{"encoder_qk_norm": false, "encoder_moe_every": 1, "encoder_expert_mlp_ratio": 1, "encoder_conv_stem": false, "decoder_blocks_per_level": 2, "optimizer": "muon", "muon_scale": "match_rms_adamw", "orthogonalizer": "polar_express", "adamw_lr_other_params": 0.001, "epochs": 7.5}
Rows from block 4 of the encoder, named by matrix and row number. Rows with one number belong to one attention dimension. Each number is 128 + 24 x the weight over the matrix's rms, rounded and kept within 0 to 255. All counts start at 0.
# q: attention query (encoder.blocks.4.attn.q.weight, 256x256), inputs 128-255
# k: attention key (encoder.blocks.4.attn.k.weight, 256x256), inputs 128-255
q.6 [118 140 149 133 123 133 107 127 145 131 109 143 116 122 126 117 101 146 146 133 139 106 103 125 123 108 124 128 110 148 145 135 143 163 140 134 124 100 113 115  98 119 137 155 123 138 130 129 105 151 116 151 109 160  97 151 156 144 142 113 121 132 144 134  96 138 125 145 128 113 115 166 163 112 160 140 118 110 120 151 100 119 120 124 136 115 129  96 131 116 109 123  97 123 135 108 152 120 152 121 146 156 132 142 153 116 141 117  85 124 127 145 118 140 110 108 119 126 132 145 124 104 124 121 103 137 151 127]
q.7 [149 124 141 110 122 150 150 115 134 136 130 113 124 132 136 123 137 138 119 128 115 126 144 141 128 148 148 150 125 117 126 120 129 130 130 120 117 135 136 141 131 124 121 140 148 135 134 144 154 122 124 128 123 126 148 121 114 114 128 114 152 138 135 134 137 133 135 124 114 149 132 103 116 145 119 115 140 131 121 129 136 124 136 121 127 133 123 137 119 113 132 130 141 117 105 134 108 131 119 127 117 109 127 103 133 120 126 131 139 130 115 137 125 130 131 130 128 136 139 112 129 146 113 143 128 136 119 125]
q.8 [139 126 118 124 129 143 139 138 130 127 140 117 141 119 130 118 123 104 132 123 131 138 147 128 135 136 129 148 132 123 125 128 129 127 127 132 128 126 132 135 129 144 134 127 120 138 139 133 131 110 125 123 122 112 149 126 125 117 139 136 138 124 114 132 146 121 131 119 111 143 120 127 127 139 129 146 123 125 131 123 138 125 123 130 123 114 132 109 131 134 136 129 135 139 109 124 132 131 109 128 129 115 134 119 110 129 123 131 143 139 137 119 127 138 133 132 115 126 151 119 126 139 134 125 120 133 115 134]
q.9 [107 124 138 139 123 130  96 121 130 157 124 126 120 144 113 119 108 142 146 135 142 120  95 117 110 106 124  92 117 129 113 119 136 152 146 142 128 121 132 112 128 109 154 137 135 121 137 108  95 133 108 137 136 139 100 142 146 146 137 123 120 126 123 141  87 108 103 115 120 100 118 164 172 109 173 123 120 105 110 126 114 115 112 143 135 125 112 103 145 119 125 128  90 129 149 112 132 133 173 128 137 155 142 159 149 107 133 115  95 118 135 124 138 131 117 132 105 114 136 142 102 106 143 100  90 101 144 128]
q.10 [116 117 155 137 120 128 117 128 130 128 132 131 130 138 118 122 115 135 120 127 128 128 115 118 130 143 132 129 137 137 133 126 137 129 131 134 133 129 124 136 112 127 110 121 129 125 134 119 122 129 142 130 115 133 121 126 138 128 115 137 118 118 132 127 131 127 121 128 133 126 120 138 140 142 136 118 118 133 102 134 134 112 134 144 130 127 118 131 122 140 131 126 137 126 122 131 124 133 120 130 126 138 130 109 121 125 122 129 131 135 141 120 134 134 128 134 134 123 134 138 134 127 126 125 125 145 134 143]
q.11 [116 123 128 115 134 120 122 126 136 137 122 128 125 132 148 114 111 127 122 121 139 118 114 113 120 122 104 116 126 140 110 114 133 129 135 133 148 112 123 127 121 129 133 125 133 119 136 120 113 148 127 131 140 122  98 140 126 133 138 153 128 127 125 107 117 136 113 136 137 103 113 160 154 107 144 137 122 117 116 129 142 134 128 144 111 128 117 123 145 127 121 143 103 150 141 121 125 123 145 139 124 140 142 147 124 132 120  93 131 125 125 121 132 134 120 131 118 127 119 130 115 103 129 116 110 120 143 148]
q.12 [105 121 129 141 135 116 100 126 141 129 115 114 132 130 123 117 122 133 136 134 124 112 129 122 139  98 122 100 130 135 136 125 119 139 122 145 125 131 118 129 125 124 130 135 118 136 146 121 105 138 128 121 125 130 107 119 131 149 134 148 106 144 132 122 129 125 136 120 144  97 110 140 136 120 147 119 113 117 130 137 137 139 128 130 120 126 129 124 134 126 117 127 130 124 149 125 140 118 146 132 131 141 125 129 130 127 126 112 132 138 139 125 138 133 135 130 112 126 133 126 116 121 149 114 135 125 138 123]
q.13 [132 132 141 129 123 123 139 113 123 131 115 123 116 119 117 127 137 122 139 121 126 137 129 140 124 130 131 142 124 124 121 130 120 126 131 120 134 135 129 146 126 127 116 118 131 135 123 140 146 107 135 142 116 129 138 125 125 113 139 135 136 128 141 124 134 118 118 139 120 124 143 104 110 144 107 133 120 123 138 135 145 128 133 111 139 121 126 155 124 129 148 117 135 122 111 130 125 103 126 136 130 122 118 118 130 142 142 141 139 131 129 139 126 118 122 141 143 130 124 123 138 139 133 137 119 133 124 126]
q.14 [139 127 109 124 121 128 128 125 106 125 128 135 136 133 137 133 138 131 138 133 137 138 122 143 132 125 142 122 125 142 129 124 123 145 121 126 143 133 126 133 159 132 129 130 149 119 115 123 130 124 137 124 127 130 143 132 147 109 131 118 111 145 121 134 135 131 112 125 123 132 136 115 122 135 113 120 140 127 133 139 124 121 139 126 140 112 132 129 113 128 121 128 132 134 123 140 135 134 121 123 131 120 125 122 127 126 136 124 124 119 122 117 117 119 123 111 128 144 138 146 154 111 130 134 149 134 124 115]
q.15 [138 117 121 127 115 121 120 136 129 124 128 130 147 138 132 126 123 122 122 131 136 121 131 125 123 122 141 125 139 135 133 139 112 130 134 132 141 124 131 133 147 138 130 127 123 127 135 126 134 128 130 124 126 122 127 134 140 125 113 137 133 129 114 122 136 123 136 124 131 126 126 130 149 124 133 132 120 121 137 132 137 136 124 130 140 127 123 122 124 130 139 136 114 143 121 116 122 126 131 129 140 126 131 129 122 124 126 132 121 133 136 118 135 126 125 128 129 114 132 140 139 113 131 131 130 124 132 131]
q.16 [110 128 121 130 140 137 130 142 119 152 117 125 130 137 123 120 116 135 127 130 132 129 116 130 126 136 122 130 120 133 135 123 121 131 137 146 119 127 123 133 135 139 129 128 127 133 135 126 118 135 122 130 125 128 128 138 125 109 134 107 136 129 144 147 119 147 123 135 112 120 130 131 143 102 144 148 122 123 126 137 121 129 134 140 127 139 110 110 140 113 123 144 125 134 140 147 130 133 135 107 119 134 121 125 132 136 113 111 113 129 120 131 121 126 123 119 120 138 123 137 135 134 112 129 135 128 135 128]
q.17 [127 125 130 130 130 118 132 138 124 123 125 112 115 143 135 143 122 124 119 146 131 120 146 130 138 134 128 128 126 132 139 128 138 126 133 134 120 125 136 130 135 138 125 111 131 125 122 112 119 116 138 126 123 139 138 122 115 117 130 130 131 143 131 123 138 122 135 129 129 135 124 111 140 129 131 119 147 145 130 130 137 127 119 116 122 116 130 124 117 137 126 119 145 119 123 137 129 126 113 128 123 140 145 112 121 129 128 125 137 127 134 121 136 123 131 114 144 142 129 127 141 140 129 142 129 123 122 134]
q.18 [119 138 132 120 129 132 130 117 138 113 125 127 130 120 137 129 122 143 136 136 130 116 129 119 124 120 136 124 131 136 128 155 108 144 127 123 123 132 136 127 121 125 145 148 136 130 124 132 119 122 112 126 112 135 134 132 150 125 135 101 131 122 135 134 120 136 127 142 127 128 127 148 132 136 159 107 142 134 132 136 124 135 140 133 136 132 115 134 115 122 127 136 124 132 134 123 138 117 139 123 136 135 122 146 121 118 134 131 113 111 133 135 142 132 139 130 129 123 146 138 131 127 123 140 131 126 132 127]
q.19 [136 119 127 136 103 122 163 136 119 119 137 133 123 130 127 141 123 108 112 134 129 139 165 115 125 151 140 141 130 129 123 141 128 114 144 125 130 128 129 131 136 133 105 119 134 154 126 126 144 118 129 118 121 124 136 125  95 129 115 122 125 112 110 114 147 124 147 120 127 135 138  96 120 137  93 141 123 136 119 120 132 132 142 106 128 114 143 147 123 125 128 127 148 121  93 135 135 116  88 136 131 119 130 139 106 146 114 140 139 134 149 132 133 134 124 154 131 145 134 113 143 165 107 145 139 135 117 145]
q.20 [143 129 137 124 144 132 152 125 122 134 146 107 137 130 121 113 135 109 115 134 119 151 146 130 131 150 135 152 138 117 119 149 133 109 130 121 145 135 126 136 137 123 100 126 115 117 129 145 149  90 130 126 132 109 140 125 124 128 113 146 153 115 111 126 152 118 131 111 125 139 126 112 105 156 118 128 130 166 135 137 133 128 131 126 114 112 132 132 113 130 146 133 147 145  78 137 108 112 124 150 104 102 127 114 116 128 125 110 152 144 120 126 120 129 135 148 135 138 141 129 134 155 124 131 121 138 123 125]
q.21 [133 128 119 124 134 134 139 120 125 135 122 112 125 131 146 125 128 128 128 142 133 114 148 130 124 126 131 146 118 150 129 129 135 120 128 129 133 132 127 128 127 134 119 125 136 126 134 143 130 122 123 122 121 130 129 112 126 123 141 120 136 107 131 124 124 126 125 131 124 127 128 111 138 136 123 135 131 115 119 130 130 131 134 127 130 139 131 124 137 129 131 132 131 140 121 132 113 134 123 116 131 138 121 132 133 132 115 136 136 133 123 142 127 129 130 122 116 131 112 107 118 141 102 146 141 129 132 138]
q.22 [142 113 134 138 122 125 149 121 130 120 146 125 138 106 144 126 148 120 107 115 119 133 154 131 137 150 155 136 134 108 121 137 116 114 143 103 122 128 138 140 123 119 119 126 130 133 123 157 123 119 145 128 140 130 153 111 120 111 112 115 136 119 117 120 132 139 128 128 127 144 151  86 117 142 103 107 137 144 142 129 141 132 132 103 136 130 150 142 125 128 128 125 121 116 102 146 139 112 103 130 144 112 119 140 124 147 121 153 154 115 143 120 125 125 137 148 146 152 126 118 132 142 121 148 144 134 117 127]
q.23 [125 123 129 142 106 115 122 123 119 118 133 144 127 123 116 133 121 140 124 119 122 127 113 113 129 126 116 108 139 111 137 130 145 137 132 124 116 125 124 110 119 121 142 127 114 123 120 131 119 130 115 123 137 130 121 127 116 134 121 123 127 128 135 126 110 125 105 137 130 115 138 158 141 124 124 125 111 135 129 131 134 133 129 125 124 100 130 127 130 142 122 111 116 126 122 127 131 131 115 143 141 124 127 133 123 127 131 121 127 110 151 123 150 125 115 142 138 115 134 140 115 124 137 115 111 134 125 130]
q.24 [113 136 124 147 135 132 120 141 129 132 121 145 108 134 121 127 116 137 135 128 136 112 101 112 130 129 116 109 121 138 136 117 134 141 130 131 118 120 120 104 127 125 128 140 137 110 134 126 116 134 115 124 136 120 120 142 135 145 146 131 102 123 127 126 111 119 140 140 132 107 136 158 150 112 156 134 120 107 124 130 111 146 140 152 144 131 106 121 138 120 119 144 119 132 144 117 124 136 139 126 147 128 128 141 141 123 126 105 113 142 130 130 137 116 107 120 122 117 141 155 104 114 138 127 103 113 136 141]
q.25 [128 157 120 120 138 132 126 144 142 123 116 139 128 110 164 117 121 137 131 124 131 111 112 129 139 107 121 123 108 154 114 123 125 149 113 130 113 118 127 130 124 119 146 131 135 132 146 118 122 130 118 131 110 141 123 130 153 146 144 123 112 121 125 147 109 129 136 134 117 118 131 165 136  94 156 125 142 114 126 111 126 138 123 136 130 126 103  93 139 128 132 151  98 139 142 110 129 133 150 100 135 132 124 135 138 115 129  98 101 132 144 150 146 133 121 118 113 105 118 152 121 101 131 119 101 127 142 122]
q.26 [134 132 126 133 129 128 107 120 127 115 120 148 118 123 131 128 115 149 146 128 158 127  97 121 123 113 113 129 133 129 136 128 127 125 133 131 132 121 122 103 135 131 127 127 139 131 141 138 125 132 128 138 121 138 113 131 157 133 118 116 127 134 130 121 101 145 120 145 121 104 133 169 164 102 135 115 129 121 118 140 114 152 122 129 149 115 117 124 145 133 123 138 107 130 145 122 131 144 154 123 127 135 120 121 143 118 126 103  92 116 109 119 117 116 113 123 131 109 135 150 105 104 122 120 129 115 141 118]
q.27 [131 132 128 115 126 128 126 127 135 130 132 112 117 140 137 133 132 117 118 145 126 129 126 126 119 131 134 126 137 135 141 126 146 126 131 138 122 126 131 137 123 130 120 129 119 124 132 129 122 122 128 134 109 117 120 131 135 117 126 143 114 122 132 125 116 138 138 133 151 115 134 135 148 132 150 117 131 133 118 128 122 108 130 116 119 131 127 129 131 127 133 137 126 123 127 122 142 119 136 140 130 143 127 142 119 129 131 119 129 122 132 120 132 124 122 138 112 127 133 123 137 133 126 138 123 128 126 144]
q.28 [125 133 138 151 123 142 134 144 123 130 124 129 136 142 121 125 125 134 127 123 120 119 118 125 119 134 119 112 130 136 128 126 134 133 127 128 123 123 121 125 129 134 146 124 134 137 136 117 115 132 115 126 123 128 124 124 132 136 129 114 129 116 133 121 127 123 137 125 135 118 125 143 142 120 134 138 118 127 118 121 135 136 129 149 128 122 129 112 122 126 138 132 119 139 129 115 123 125 135 112 126 136 129 121 139 121 137 133 135 142 136 129 132 126 119 129 120 113 129 130 116 116 132 116 117 132 135 138]
q.29 [129 115 129 133 118 127 126 128 132 120 121 131 112 134 112 138 130 123 119 137 129 118 121 120 127 129 122 119 141 131 124 125 145 131 123 130 111 131 127 125 120 134 138 124 124 141 105 119 109 115 117 143 123 133 129 116 121 119 135 117 125 139 134 130 130 119 120 126 125 141 123 128 141 140 125 118 135 131 125 127 118 134 131 124 147 114 132 131 112 140 123 131 112 124 141 142 141 125 104 121 142 132 126 143 117 126 139 128 119 121 130 151 137 129 113 143 128 121 129 114 124 139 145 135 126 137 121 137]
q.30 [133 137 122 127 125 140 115 129 114 114 132 143 137 128 139 119 127 128 138 112 120 120 136 138 130 127 124 122 120 132 105 128 122 151 148 121 130 125 135 138 118 126 129 144 143 127 141 141 117 141 118 130 129 123 133 124 147 125 131 121 120 124 112 135 144 125 132 121 130 134 122 131 126 120 157 116 146 121 111 118 123 145 118 133 141 122 109 124 137 116 133 120 104 135 131 106 125 142 140 117 134 122 120 137 126 128 122 128 145 125 129 131 130 134 129 131 110 123 123 132 129 104 113 118 118 144 128 134]
q.31 [130 124 131 117 136 120 129 138 117 144 133 140 129 131 125 124 118 125 126 128 121 125 135 126 121 140 134 126 152 108 129 128 130 115 122 121 138 134 126 121 142 132 117 138 120 129 119 115 146 116 143 121 121 133 123 117 107 129 134 130 128 116 129 128 136 129 136 141 130 122 116 106 128 144  92 126  97 129 134 138 133 116 138 123 127 117 140 140 127 126 119 138 132 122 128 128 139 111 131 149 135 129 122 107 130 141 119 142 133 119 121 130 131 123 121 134 141 157 124 121 122 144 129 126 129 133 133 121]
q.32 [127 130  96 105 113 140 128 138 170 113 115 125 112 132 120 138 123 112 109 154 124 139 137 102 145 111 126 166  85 120 111  97 116 139 106 141 101 108 102 146 135 144 159 114 149 189 112 108  96 109 109 114 151  95 132 155 104 191  77 160 142 121 119 142 105 129 120 111  76 146 111 185 153 119 135 151 132 135 142  88 133 136 122  96 152 128  86 118 152 131 149 127 122 145 120  90 123 136 171  87 141 130  82 150 115 140 107 119 109 130 175 109 181 138 148 137 108 116 109 106 140 129 151 127 119 139 148 123]
k.6 [135 124 151 103 115 114 161 161 122 103 135 125  93 110  78 104 122 104 107 111 134 120 158 127 119 154 159 131 158 154 128 133 113  96 149  94 132 112 127 111 132 149 123 160  97 124 124 180 141 111 114 121 126 114 124 134  99 103 146 100 146 136 118 106 158 120 159 138 137 119  91 107 112 131 107 138 114 155 123 123 114 119 154 121 127 114 149 141 116 137 138  86 158  91  96 144 106 124 110 104 108 126 115 103 111 159 131 135 158 134 101 125  88 135 162 144 128 134 161  93 152 123 115 149 150 115 146 119]
k.7 [122 130 124 130 138 129 115 120 127 146 123 142 130 130 139 147 135 128 130 148 130 126 111 129 122 119 122 135 109 110 108 127 132 125 132 137 129 119 139 123 123 131 123 125 149 149 130 112 129 134 126 129 137 127 138 135 127 137 128 132 111 130 139 142 103 138 103 133 117 128 143 155 136 124 155 137 141 121 118 134 129 110 109 136 127 147  97 118 120 121 113 144 108 139 158 102 140 137 131 144 136 151 116 147 149 118 117 127 115 125 151 138 153 144 114 129 126 121 102 141 112 130 133 116 111 129 126 117]
k.8 [138 125 136 132 120 120 107 109 121 147 132 136 150 128 133 144 132 127 130 134 125 127 105 139 132 124 110 118 124 116 120 123 134 118 128 147 112 138 127 128 132 122 125 117 120 125 133 108 120 137 120 132 140 120 116 119 127 126 122 143 133 140 126 143 111 125 114 128 141 132 130 146 148 131 137 135 133 136 119 117 115 142 108 125 116 148 124 123 136 121 115 140 119 121 151 123 124 139 129 126 134 143 127 139 128 125 130 126 123 131 128 137 132 138 112 130 141 133 117 142 121 140 138 112 124 127 120 120]
k.9 [145 107 161 118 113 131 159 146 123  99 128 126 102 128  84  91 117 120 114 116 126 126 174 116 119 134 160 137 162 153 140 131 110 101 153  97 133 126 100 132 158 132 137 146  81 105 103 192 150 102 128 126 132 108 119 135 101 100 137  92 172 129 105  96 187 122 170 126 123 143  97 104 113 141  97 108 129 161 137 130 108 119 174  95 138 122 167 142 120 136 165 108 151 105  82 146 122 139  91  95 110 111 137  97  98 162 166 147 158 124 105 143  52 108 175 133 129 145 187  91 162 117 119 167 162 124 127 118]
k.10 [122 135 131 119 134 143 129 139 118 138 135 119 134 128 128 131 130 132 121 136 123 126 137 136 127 129 126 149 133 132 139 142 123 129 132 129 136 124 132 130 118 123 123 134 116 139 108 139 123 135 122 128 138 128 128 119 128 112 142 121 124 135 132 135 122 125 134 130 133 132 126 122 134 131 125 131 137 158 126 131 141 132 147 137 128 131 129 124 122 134 132 113 133 145 126 122 132 138 110 138 118 125 122 115 126 126 121 132 139 120 136 130 133 117 131 117 115 128 142 131 126 130 106 141 139 139 133 141]
k.11 [130 124 140 118 110 119 145 138 125 124 117 115 112 135 107 117 127 124 118 120 128 106 120 132 119 133 141 127 135 132 130 131 125 132 143 125 147 123 115 136 127 134 139 120 111 110 116 148 139 106 129 120 125 112 122 119 116 123 114 112 142 130 124 128 149 128 146 133 136 136 112 109 126 142 125 115 135 153 130 115 125 117 139 113 130 123 174 155 130 135 149 116 139 109 122 142 117 118 120 120 108 105 133 112  96 143 125 134 158 129 109 114 120 112 135 113 137 140 125 109 146 125 113 155 132 111 137 120]
k.12 [143 123 120 110 127 131 133 121 128 121 137 118 122 136  92 111 125 140 131 102 121 130 155 122 133 139 129 146 136 145 150 137 125 116 138 119 129 128 112 116 119 148 137 131 111 128 108 160 133 131 121 110 129 130 128 134 119 118 130 115 133 110 107 122 152 122 129 122 135 120 130 122 121 142 119 140 122 143 115 134 132 124 135 115 125 117 157 124 127 117 151 121 134 123 116 139 113 117 123 122 123 105 123 127 111 122 140 140 142 116 118 121 123 113 145 115 125 127 152 118 150 122 128 138 145 134 127 118]
k.13 [131 154 129 145 137 131 104 123 134 143 140 128 123 131 151 147 122 148 140 139 135 139 125 106 138 137 120 122 125 123 142 119 134 137 122 135 123 130 137 129 136 131 120 128 133 138 118 120 114 138 120 137 136 127 138 123 131 146 124 146 106 134 146 132 121 131 120 120 119 127 136 153 143 133 131 123 136 121 115 124 145 135 112 117 129 145 121 107 125 113 114 133 108 136 146 112 160 134 127 133 125 143 131 148 131 124 131 110 114 127 132 139 139 126 133 135 135 125 113 138 119 129 125 119 134 130 107 122]
k.14 [108 144 126 112 127 131 118 147 119 129 132 134 132 123 141 120 127 124 137 134 127 117 108 120 140 122 117 122 123 125 131 121 121 122 123 121 129 139 137 125 106 113 116 117 134 135 149 132 138 122 103 124 125 136 152 128 121 134 145 119 111 127 140 114 118 126 150 128 127 120 142 135 123 131 119 132 121 111 123 109 130 122 109 140 147 134 136 125 133 109 113 114 104 139 116 113 111 122 118 119 126 136 128 152 138 127 117 131 121 146 137 127 135 132 121 138 109 123 121 123 114 120 127 117 113 129 114 155]
k.15 [111 133 113 129 128 135 126 142 128 101 127 122 120 134 125 126 141 121 117 129 132 109 127 128 127 126 132 134 127 133 133 120 115 129 124 132 143 130 126 142 129 132 138 115 127 117 129 128 121 112 114 127 132 132 126 125 123 124 130 126 139 109 125 137 133 125 138 118 151 129 109 140 130 141 124 122 113 142 122 110 131 140 135 117 134 126 135 138 139 138 126 130 116 115 127 142 137 137 138 121 125 132 144 136 129 125 136 119 144 132 130 118 115 112 129 124 138 127 132 126 120 130 112 123 116 118 122 136]
k.16 [139 135 131 109 117 119 148 132 116 133 114 115 124 128 122 108 132 127 116 130 131 119 157 128 134 126 149 139 131 133 123 140 137 130 143 109 113 135 116 133 126 117 129 137 136 118 115 133 130 129 137 110 136 118 129 126 124 119 138 113 128 119 135 116 136 120 143 129 120 143 121 137 124 134 123 108 124 123 124 131 120 111 133 121 116 126 115 131 126 133 114 128 130 122 106 120 117 114 116 136 125 136 129 128 124 138 142 126 148 134 126 125 113 135 125 138 142 131 141 111 127 113 130 129 123 120 129 118]
k.17 [117 139 128 137 118 119 137 127 112 130 132 128 126 127 140 137 123 131 119 127 137 117 105 117 123 139 129 127 128 111 132 135 126 131 109 126 139 130 140 123 130 119 119 129 138 136 123 100 127 123 121 118 127 139 115 129 144 142 124 134 114 116 136 133 127 115 116 137 135 129 129 149 110 129 128 122 134 116 133 131 134 126 108 125 122 127 128 136 133 137 119 134 131 136 140 117 127 111 135 135 136 135 146 145 130 117 112 117 117 123 139 116 152 127 111 118 131 124 125 129 122 135 125 121 121 143 136 126]
k.18 [136 114 130 117 125 136 134 135 119 114 146 124 131 126 121 114 127 127 122 125 124 118 141 121 132 123 130 127 124 144 134 130 119 121 115 125 141 112 126 116 126 124 116 120 127 124 138 133 141 129 125 114 120 141 134 133 129 122 119 122 136 123 141 130 130 121 147 152 131 122 129 129 131 146 108 141 114 123 121 119 126 142 147 133 131 125 109 128 112 131 119 129 137 134 129 123 115 138 125 127 118 133 148 111 124 136 136 151 132 142 123 124 123 116 123 135 114 124 121 115 111 128 126 139 133 129 128 121]
k.19 [128 138  94 147 117 136 100 141 126 147 137 128 146 130 171 153 130 139 144 145 137 134  89 138 133 108 107 119 110 106 125 134 114 136 107 159 134 134 137 140 116 116 130 119 164 142 140  83 113 141 125 133 144 141 114 135 158 136 116 143 107 141 132 151  92 133 125 145 151 125 124 151 155 122 149 132 147  88 153 124 146 141  93 131 121 140  81 127 121 126 115 146 131 132 161 112 145 125 150 146 138 152 137 138 142 111  86 107  99 124 163 159 163 155 103 135 139 132 100 154 104 118 140  89 108 145 115 153]
k.20 [123 142 122 134 142 140 105 112 117 142 126 149 131 154 159 162 138 139 140 136 139 131 109 135 145 109 110 123 106  92 116 129 122 136 134 138 134 120 141 134 128 102 127 103 153 161 113 114 128 159 123 117 146 137 102 134 141 141 124 153 106 132 129 128 122 124 108 129 125 127 127 144 153 124 163 133 146 106 134 113 146 124 100 140 129 144 108 121 144 126 121 123 104 149 165 133 145 149 145 140 125 140 129 145 132 126 109  96 113 124 153 143 151 137 109 120 149 110 103 165 106 124 144 102 127 153 122 118]
k.21 [136 157 139 144 125 112 128 130 125 140 127 138 119 129 141 129 137 139 118 137 116 116 111 116 121 118 119 134 128 101 123 133 130 116 114 131 136 134 139 125 128 129 125 119 140 130 118 118 134 124 136 113 127 123 130 130 142 117 110 106 123 130 133 130  92 125 112 130 146 144 129 136 120 145 141 144 123 119 133 119 124 113 121 141 131 140 122 126 132 125 120 145 134 134 122 119 124 117 124 121 133 131 126 126 129 116 132 117 142 138 145 130 134 135 110 130 137 131 126 135 119 122 135 115 130 115 123 136]
k.22 [117 158 109 136 146 136 119 147 131 162 105 141 143 126 167 147 132 135 128 140 135 126  81 115 126 112 113 122 118 100 117 118 137 117 100 157 129 142 165 132 115 131 114 114 163 145 141  94 127 144 134 110 131 148 131 142 152 164 123 153  97 136 142 167  99 129 100 125 124 110 148 152 133 111 137 144 130  97 120 126 138 133  99 154 136 133  80 116 130 122  87 155 104 148 153 123 132 133 141 153 142 138 133 150 152 111 110 115  91 128 147 149 175 147 112 128 108 116  81 152 105 129 150 108 110 139 109 132]
k.23 [126 112 135 137 128 127 132 128 128 126 137 111 107 119 135 118 117 117 127 136 142 133 155 140 136 123 144 145 126 143 137 111 123 135 140 126 134 135 132 127 141 118 120 122 118 130 143 129 136 124 134 139 133 135 114 128 115 122 137 139 125 135 123 123 139 114 127 132 117 119 119 125 144 133 127 124 130 128 145 131 122 135 130 118 133 130 128 143 133 135 127 110 135 132 132 134 124 128 130 139 136 123 135 116 118 141 126 133 129 116 126 142 124 149 134 132 133 135 144 126 140 124 116 119 138 150 133 121]
k.24 [144 115 137 121 127 130 142 136 134 116 136 118 123 130 102 111 131 109 108 110 117 127 153 133 130 133 147 142 141 152 146 133 108 121 156 116 117 109 101 128 140 130 135 138 118 100 130 164 138 114 120 119 136 122 127 107 109 108 143 108 142 123 108 121 163 123 151 119 117 139 103 107 111 148 106 129 116 168 130 118 111 127 155 120 124 118 155 133 142 146 153 118 143 100  98 131 125 122 108 107 126 108 131 118 102 134 144 144 168 133 118 125  97 117 153 141 152 139 155 111 158 118 116 158 131 119 132 147]
k.25 [135 120 158 110 135 127 172 139 143 100 134 140 112 124  91 101 118 118 111 124 117 132 166 108 131 147 115 130 148 179 124 122 110 121 152 105 118 127 123 124 143 140 143 133 108 105 135 170 142  97 120 123 119 117 135 115  95  90 142 123 154 121 116 101 172 113 153 128 131 149 123 100 104 142 104 127 107 170 114 140 113 136 166 131 117 134 154 122 121 132 141 115 141 117 100 143 120 138 119 110 114 103 116 122 122 157 151 156 143 130  97 122  95 105 146 129 132 161 149  97 142 113 120 172 151 105 125  95]
k.26 [122 124 133 105 124 121 157 128 122 106 136 116 115 129 117 105 128 111 121 118 117 133 156 140 136 132 155 145 132 162 136 131 141 129 156 106 130 134 108 127 119 125 135 135 111 119 127 158 147 102 117 131 128 117 129 128 111 110 142  99 157 136 125 105 162 144 138 123 103 131 122  96  97 140 103 117 124 148 123 119 109 133 173 124 133 117 165 143 129 134 132 104 132 103  99 136 112 112 112 110 120 114 116 126 118 147 127 153 152 118 119 118 106 124 148 123 123 128 144 111 146 127 107 163 137 112 126 133]
k.27 [125 139 125 125 120 139 128 119 117 115 125 128 124 123 145 129 130 137 133 117 133 126 126 123 117 122 122 138 128 129 147 126 114 125 136 129 143 119 123 132 116 130 125 115 129 137 104 105 117 125 125 112 132 114 117 135 116 108 134 142 135 126 111 117 137 140 141 127 134 127 118 119 118 124 127 134 131 138 138 117 133 138 133 118 126 134 134 138 128 133 126 131 129 129 119 125 134 128 112 124 118 122 133 138 110 115 139 115 130 127 123 116 127 113 143 107 122 129 140 134 124 135 125 124 150 136 131 135]
k.28 [142 125 133 143 114 119 120 119 117 123 137 138 116 131 116 136 132 117 111 119 130 120 142 127 119 133 130 129 134 139 122 109 110 140 122 121 128 121 130 135 139 125 146 145 101 111 129 139 118 112 127 147 130 109 107 116 118 125 149 121 137 145 131 140 131 128 136 124 131 124 128 112 131 126 131 123 122 148 126 127 120 130 142 104 113 119 140 128 124 141 146 124 136 126 115 138 130 148 124 125 126 106 128 119 131 142 141 132 156 121 128 129 105 117 128 132 136 132 130 115 128 133 121 157 130 119 141 123]
k.29 [136 122 134 145 102 122 124 135 132 128 141 131 127 111 131 119 128 138 130 142 136 126 124 111 118 126 132 120 124 116 126 112 126 131 113 122 123 117 123 133 132 127 122 130 125 133 149 130 143 128 126 121 127 136 115 139 129 131 135 128 125 130 137 143 143 117 135 133 121 122 117 131 122 112 129 115 133 116 135 133 129 127 127 134 124 140 119 134 119 144 119 113 132 135 110 120 116 134 147 135 131 140 131 118 128 145 124 133 123 134 140 137 121 135 124 135 126 130 141 133 134 110 120 123 128 133 120 118]
k.30 [117 139 137 115 114 129 123 136 124 125 128 140 125 127 115 133 133 114 120 121 106 123 110 141 140 128 130 128 128 119 142 121 131 116 140 111 125 124 131 143 120 117 129 129 115 108 128 138 147 109 135 140 129 117 147 136 121 126 126 122 144 127 115 133 146 136 126 115 123 131 120 106 128 122 119 128 135 152 110 110 129 129 140 138 137 122 152 129 124 132 138 129 133 111 121 122 131 134 114 137 127 112 125 134 142 137 132 149 146 145 107 126 136 131 122 129 122 118 133 114 142 141 125 142 119 134 132 126]
k.31 [116 157 123 137 140 139 118 114 124 143 123 128 121 133 148 145 142 137 141 138 133 127 106 109 123 129 125 128 114 104 131 133 131 131 117 144 127 131 137 129 114 123 121 119 137 137 114 111 130 155 125 112 126 127 130 137 150 141 110 135 105 118 136 128 104 129 111 128 129 105 122 145 146 134 139 144 139 121 122 120 135 134 111 127 135 128 123 108 136 115 122 121 114 138 135 113 135 105 132 134 139 144 144 132 130 112 118  93 123 122 135 131 137 154 106 121 129 116 104 141 117 130 121 113 115 136 123 121]
k.32 [157 126 139 116 111 160 133  60 134 143 109 111 157 128 101 104 155 148 110 103  96 189 133 140  94 143 126 128 108 150 106 134 183 133  93 152 118 143 144 145 119 123 162 150 130 122 170 104 129 143  72 164 101 134 102 164 131 145 119 119 113 110  86 165 115 151 104 132 147 106 112 137 166 129 178 180 112 128 157 149 120  90  65 104  96  78 110 153  76 172 159 183 150 124 102 114 136 119 120 111 118 104 154 120 106 132 147 108 111 105 110 107 158 160 141 154 135  91  85 133 105 154 144  95 118 109 127 118]